Weights of a small image-text matching model: encoder patch size [6, 6], fusion encoder moe soft.
Rows from block 3 of the fusion encoder of a small image-text matching model, named by matrix and row number. Rows with one number within an expert belong to one neuron, the router's apart. Each number is 128 + 24 x the weight over its row's rms, rounded and kept within 0 to 255. All counts start at 0. Numbers have three digits each. After the name is the row's rms in percent of the matrix's.
Before each expert's rows are labels from the 100 texts, of 14976, where the router gives the expert most weight on average: "fires on" is the input token at the peak. Only what is clearly more common there than usual is listed. The data: rendered made-up planets.
# router: slot weights (fusion_encoder.blocks.3.mlp.router.weight, 128x128, trained with AdamW), inputs 64-127
# up: expert up (fusion_encoder.blocks.3.mlp.up, 64x64x128), inputs 64-127
# down: expert down (fusion_encoder.blocks.3.mlp.down, 64x128x64, transposed), outputs 64-127

# expert 24
fires on: "<end>"
router.48 085:112112090120105132134131212104132140150122110172116095122112172094136152118144131076136158144100131160110098109125113099161157156106125115136131124095112120133160118123139111117111102130142124
router.49 084:130081085095127128129147215096121130131143140191121113144100173119162146106134145092140120149086146141104099121106134123131116153113157117129141148089093143118140126116132096120108103133110099
up.4 071:153093113137127114124138153154115130127137143121125098128093083175133089130154134145113163161133147180101180126110171145149147094119094115084078158131138109143092144126091176124141138118145099
down.4 087:129061122145111161109144123095161176113092143149128123100120173118156106137132170158128129165159132125140150142110130078145151125169109148149103160134094164088128103106148172125124128096156150
up.5 054:124114105069127113134092135131093106101136103147129111144105102176079066098157134143138145138113115130131149153149111119156163145172144130113145119099129145156119091119136139118104167128150115
down.5 055:135111128131143141106162099113139146141081123125087138109131124113136103154121162155126134147190132091172105152124126096177165154138100100120119148137110171116146100071125176103142088112136125
up.6 142:171140097124146146139178151117128120117161133144088091158144167168126107155142121089124142148123149140140114089148133091113090165098126109110120138106094099143118164102133143113146087159103115
down.6 139:162149140145145131146156114164096105167130168129157146148163151127105118102140082157114147112128128155150152127129115116094083149122134143122125110142101119144181160117107148135122116132156135
up.7 083:085108116150117135113106078111131158158118147100141141096133145108158147075104177170141120135130158138140157132090153137113174136146118180123098138163120134117106122142120145120110153100134125
down.7 068:133153128145137111139122090146112124131148167107179184124113133106095114070175098145085137119147114126106136129126119116099135095133161115147112127139093172131103128134111115142087117091138115

# expert 20
fires on: "three"
router.40 090:103108116104106147129096195112113128192130106153131095135088147117129160109118174120171127133096112128097120109090129148156135160109098186139102143110124134121148096129129108111138148106103105
router.41 091:096091115102118131119069181106094111174131112180118123140082159105125132084125169102124125119093136123118101101103140135123143152099126158138127123089139139110125120109146083117114120089125105
up.0 115:113117151178178120119113111122130135117147148106158143105102077116099125123095156165134115153112162125125138135128130133129124104157125122128056090190153174133103120114133118135144109128126129
down.0 132:138112135160145135146155155124137119110129102097106073096170158093144149194103150120148106113102119080101119125146156145147119112128114146138106130146109084133101137111147140114147137181098140
up.1 103:144134125171158146155122120145107105094133133102166156126118107113107122146138113170142093161088135098067149175109131156104112097127129123120092134157131168131110136141119109133128129132112123
down.1 136:119123145161135131137151159129138130105131119105094084080152136138174139160071157141144094125097154116099140157118136158146123104125140161152078133158118102122123139082122126122154123168107134
up.2 052:140097125084179113084096108117150151135145135119143134153139085137128107073132116132105136115142100154118143159103125150167155100138119168113173119147157108123165072160144169119118155094115101
down.2 051:125097108097143075085164081094147130153098145129147162105120069114105100092170139130130115136114160173139148120111130082158154146160128129131127131145114125127120139107111139102147085104166128
up.3 052:115141109112175121102134124143145129149157131156145101141172122120112083079140124117138141122121109136128170146128136121116115106120136183120158152147121139168125120146125112120151121098129122
down.3 049:101131123113143106111141094108206149171131123114124121121121102112135122141129158150130136157126150082112089111171122066158113129134104150153136143134097131137147180092151143126096089136158166

# expert 54
fires on: "-"; "world"
router.108 120:110125128151109129153134115128097082124147146118131113137158121128171185149114092112111088126106149121101132145134117172114097131105143147110104134148136111109169147073105122126158088148097140
router.109 094:094121087115114115134132195115122121196136105165115097134075147122147173123126164091150137130083126133120146112112142155178171169124123154134152146109112110107125097154156094127109136120093113
up.0 173:127133142173135109149080115156120116105088116102119138135116086096136142148120133113144101110096132098091168143104149165158092076118105119128134129142177137136123134131117112135153140158104098
down.0 148:169128159172143153144171163105113146083136156125122088136166133150115131170099147124111142160160092139163095125130146096120114134134119143145139096085122119100138103135138163136125121155140118
up.1 074:131055129079131165117124114135144127123094168122126149118107149149125110122146111144109161085150145087122118101110119113091151135110121132079121202155079112128146111137143129113127116135122135
down.1 079:138099149155137112131137108117154137131147134134139131112136149106152081116130131136133139165137106085150156131178155117155127074144150146156082138122131153101130115119166135123152107132169135
up.2 117:095106123161131104131138112136131104108102124095125132163151079106138152145122112111136097102095153099072172164119167163141082104117114127114114147149172132129142144117131080141173099148100122
down.2 108:146165191166181149178137153136093106088145141100095107132161126167092146171097115127106163140126108135154114108147146106069094128114125141133130106109107112143126155146137144132105162155163115
up.3 090:123076154095156129101109131076135162128104141177135148110083161113119097101141146138138152132150119102161137104123153106126145149148088149153143175108123138119119077168183138108126148106141127
down.3 073:106119140114130109104110114115133147146086125137124144119106096165161103150080137175135088112171141110120138190121140155131153134150128114180094153149176175093118097143140120097130152109136138

# expert 60
fires on: "gas"
router.120 092:094097104081120139125104201113121126172159116167119139118084144095137149087124145131151135125085124121120119113107121144131166147110150158122114140118100115120131120148124097138132115106115120
router.121 110:072123095118102119100084182114155163110106108170087087135110129115156149155106171132162110106114129124133167111126128151133114146125115114154138135125148128101122092135135142155145166137130090
up.0 118:154121138101151134166147104094090126150141138126144137111136152106111094079156101124114150106097134161140114126098131107157176121148141178128118115147089157113150146112131173094120106085140179
down.0 065:128112144149093149121107159140128128104140113127123097146121111128137162200125141124154108145088153135110088110055171159138126167113091106118144104120131117131122113119093123148191140143127092
up.1 127:146113152119150129150152092149074146160098121143131163105090131142104103112126105090143174179160148150107085097153131117113143142138155142119130116101147142162152128126127098086106084123143185
down.1 124:146145139150129127148142124161113094091163122097108169149139105146099147153143095108099115101111147115089129111155150141090111138104157085111132106166113117153129158148131091146082105143101110
up.2 098:156124153134173107144159138163117123102121119131167146095156168139126101100169128149101142160114129148110122110129115097135144086140106120141074161145085132147074137134100144113154124104166154
down.2 062:115135135144160116151161122131068107111115104107122103172168122127111114158151114108138121094139104115120152123156149115123090140110134102099152111152155129141137142161108114127088134134089131
up.3 112:181133108152170106145138091131093125159122153134167175100111159120118103088140109091129139142112098154132111112123129113133132108122118163124110111132123159160125169126127129084124087098123168
down.3 075:129155149162149086140155095157103104104141175105114153148136096174096153145135108113102137093098176121111155119137132151100119151115179111095117094160126105165124154157100097159128122153098100